A small encoder-decoder image transcriber, trained from scratch.
Model: encoder activation gelu, encoder layers 12, decoder layers 6, decoder norm layernorm.
Training: soap at rate 0.0014, 6800 steps, batches of 128.
Data: 147500 training examples, 5.9 epochs.
Rows from block 6 of the image encoder, named by matrix and row number. Rows with one number belong to one neuron. Each number is 200 + 30 x the weight over its row's rms, rounded and kept within 0 to 999. All counts start at 0. After the name is the row's rms in percent of the matrix's.
# fc1: MLP up (encoder.blocks.6.mlp.fc1.weight, 1024x256), inputs 0-85
# fc2: MLP down (encoder.blocks.6.mlp.fc2.weight, 256x1024, transposed), outputs 0-85
fc1.831,092,211,204,223,232,177,211,184,234,208,262,187,209,227,256,189,143,220,164,155,182,183,183,144,131,238,165,212,242,185,207,190,218,190,251,200,167,205,131,232,174,159,219,193,229,190,220,202,189,213,226,193,170,242,186,245,200,194,215,175,203,237,175,238,231,171,159,215,189,225,186,229,145,239,241,199,193,191,165,225,152,200,234,140,150,211,204
fc2.831,091,227,253,204,159,148,195,199,209,198,214,217,209,194,203,194,172,167,243,235,145,233,178,245,271,180,273,184,189,169,169,179,194,228,186,167,197,229,249,182,221,224,154,197,235,229,172,144,207,219,111,242,190,220,206,175,225,171,203,178,193,182,184,134,289,246,213,167,259,190,174,262,223,203,243,225,156,258,253,204,258,143,186,217,223,216,229
fc1.832,101,205,175,180,187,194,195,209,212,182,234,176,189,203,190,191,193,202,201,167,242,168,184,203,142,234,224,200,134,293,169,219,229,190,190,206,196,179,165,220,262,203,179,178,166,257,132,190,185,239,238,186,136,190,207,198,198,202,198,232,216,212,170,200,170,220,207,240,200,199,243,156,171,194,140,197,198,241,201,182,157,183,187,243,220,255,130
fc2.832,106,200,195,147,225,188,198,222,128,214,167,180,216,194,154,218,198,202,240,188,160,176,161,169,213,176,211,196,242,143,206,227,168,169,192,132,190,253,217,215,195,222,238,237,280,189,284,169,180,227,166,227,230,237,203,190,199,206,238,169,188,177,213,195,165,169,195,222,200,241,175,204,164,186,223,197,259,206,197,206,289,225,265,238,213,197,207
fc1.833,092,174,195,189,197,147,266,192,150,219,205,218,177,220,178,188,190,224,218,198,204,156,216,193,210,204,203,200,172,213,197,150,233,203,186,223,148,196,193,218,228,226,227,216,177,202,232,189,210,250,198,272,203,198,193,174,250,206,135,212,225,201,159,221,218,203,215,241,220,229,195,200,239,194,177,212,217,154,230,196,157,191,227,208,187,187,199
fc2.833,093,204,241,217,185,175,143,224,234,148,159,171,176,203,179,203,229,208,163,169,224,228,245,238,186,259,177,208,226,250,191,234,197,138,205,138,193,201,215,227,231,196,232,240,269,165,164,173,223,248,275,168,188,214,168,195,217,270,216,198,182,206,207,205,162,184,204,138,199,165,185,224,166,192,177,180,207,168,211,161,193,214,191,169,168,215,190
fc1.834,096,168,168,209,192,240,210,216,166,160,199,200,186,251,169,139,187,191,212,241,226,192,203,183,228,175,186,191,186,180,215,244,142,216,177,188,213,193,160,221,178,206,183,228,214,215,158,195,229,231,236,203,179,173,240,221,191,167,247,270,230,159,238,197,165,242,183,202,244,233,199,196,173,246,264,222,213,188,177,217,274,234,185,212,212,131,171
fc2.834,097,171,212,162,203,194,253,151,198,189,205,195,236,124,223,183,229,195,170,186,163,202,169,203,187,233,217,181,201,214,180,203,234,247,201,242,206,224,211,197,242,177,192,162,197,235,217,208,206,198,203,220,204,230,194,158,181,208,165,181,181,210,119,142,193,151,213,194,202,207,208,199,217,203,144,213,220,218,216,206,173,156,192,239,167,215,228
fc1.835,102,169,195,156,167,126,186,200,232,190,154,232,173,184,223,171,156,172,190,206,216,193,265,226,175,195,260,185,193,170,195,198,188,202,272,150,197,134,223,221,215,221,167,184,176,152,236,254,191,248,142,163,172,160,231,217,204,193,167,208,147,167,198,183,205,178,210,229,234,204,200,144,253,175,218,211,171,236,226,153,166,194,210,173,210,254,203
fc2.835,098,190,242,194,185,181,214,226,188,184,202,200,127,157,228,186,195,166,130,181,219,219,250,200,214,232,184,239,219,178,222,179,197,179,164,153,190,163,141,171,202,256,175,225,193,148,194,176,164,204,183,152,242,148,152,203,170,246,128,157,273,196,246,193,201,181,187,165,204,245,216,215,164,216,181,245,212,191,205,225,204,194,219,156,204,198,199
fc1.836,109,196,198,212,203,216,219,188,202,192,196,140,250,167,209,140,263,203,175,225,177,216,230,195,241,178,179,201,168,199,216,186,204,208,169,196,241,199,199,242,210,219,153,227,168,162,239,217,226,183,178,226,222,201,180,274,187,215,244,184,228,228,167,182,277,167,208,156,207,234,213,233,221,243,118,186,208,247,162,164,192,233,191,170,178,226,171
fc2.836,109,205,204,217,142,191,148,226,176,203,161,225,268,226,224,205,228,206,203,204,200,217,181,155,198,179,164,227,223,198,187,185,208,208,208,223,196,200,299,143,232,242,231,217,236,242,209,150,147,243,172,156,217,192,189,142,178,159,153,200,230,249,235,195,210,234,200,225,201,167,158,192,206,228,156,190,238,216,222,197,194,231,229,190,213,201,190
fc1.837,107,153,201,217,159,196,246,176,209,172,209,170,227,198,188,133,195,165,190,184,213,228,152,163,276,193,175,228,202,262,177,164,173,207,191,136,196,197,225,173,214,191,187,190,236,214,195,210,247,140,177,198,195,181,237,208,238,224,209,197,206,223,194,211,149,197,167,242,230,184,232,178,213,221,177,203,210,252,217,179,212,244,218,180,185,197,177
fc2.837,104,207,196,201,216,192,155,169,201,191,257,234,265,192,240,265,195,226,208,244,160,202,218,250,150,182,208,229,139,219,201,199,216,215,209,246,178,188,213,168,172,183,241,197,145,219,185,195,193,209,193,195,230,189,222,166,193,220,190,185,170,166,180,189,216,246,172,161,189,176,199,210,200,165,233,183,201,214,244,142,223,227,165,216,167,164,247
fc1.838,093,196,169,178,203,208,210,206,209,198,156,205,197,219,116,181,244,190,235,214,203,200,200,149,197,207,215,219,232,159,179,168,229,148,146,184,198,215,159,197,213,261,233,208,207,231,190,198,260,196,211,198,180,171,232,201,210,191,146,245,229,211,223,243,238,254,191,178,205,202,196,172,256,167,137,164,228,154,182,219,234,183,242,248,247,214,152
fc2.838,095,179,171,241,235,205,179,206,205,170,163,209,238,138,202,211,197,236,209,229,131,220,243,193,196,236,156,206,219,194,224,129,262,241,173,206,235,234,181,190,172,168,190,237,207,187,203,275,176,234,213,199,238,199,185,215,238,208,201,151,204,170,210,214,180,198,154,253,230,212,228,202,227,208,207,222,172,227,199,144,211,206,203,187,220,163,141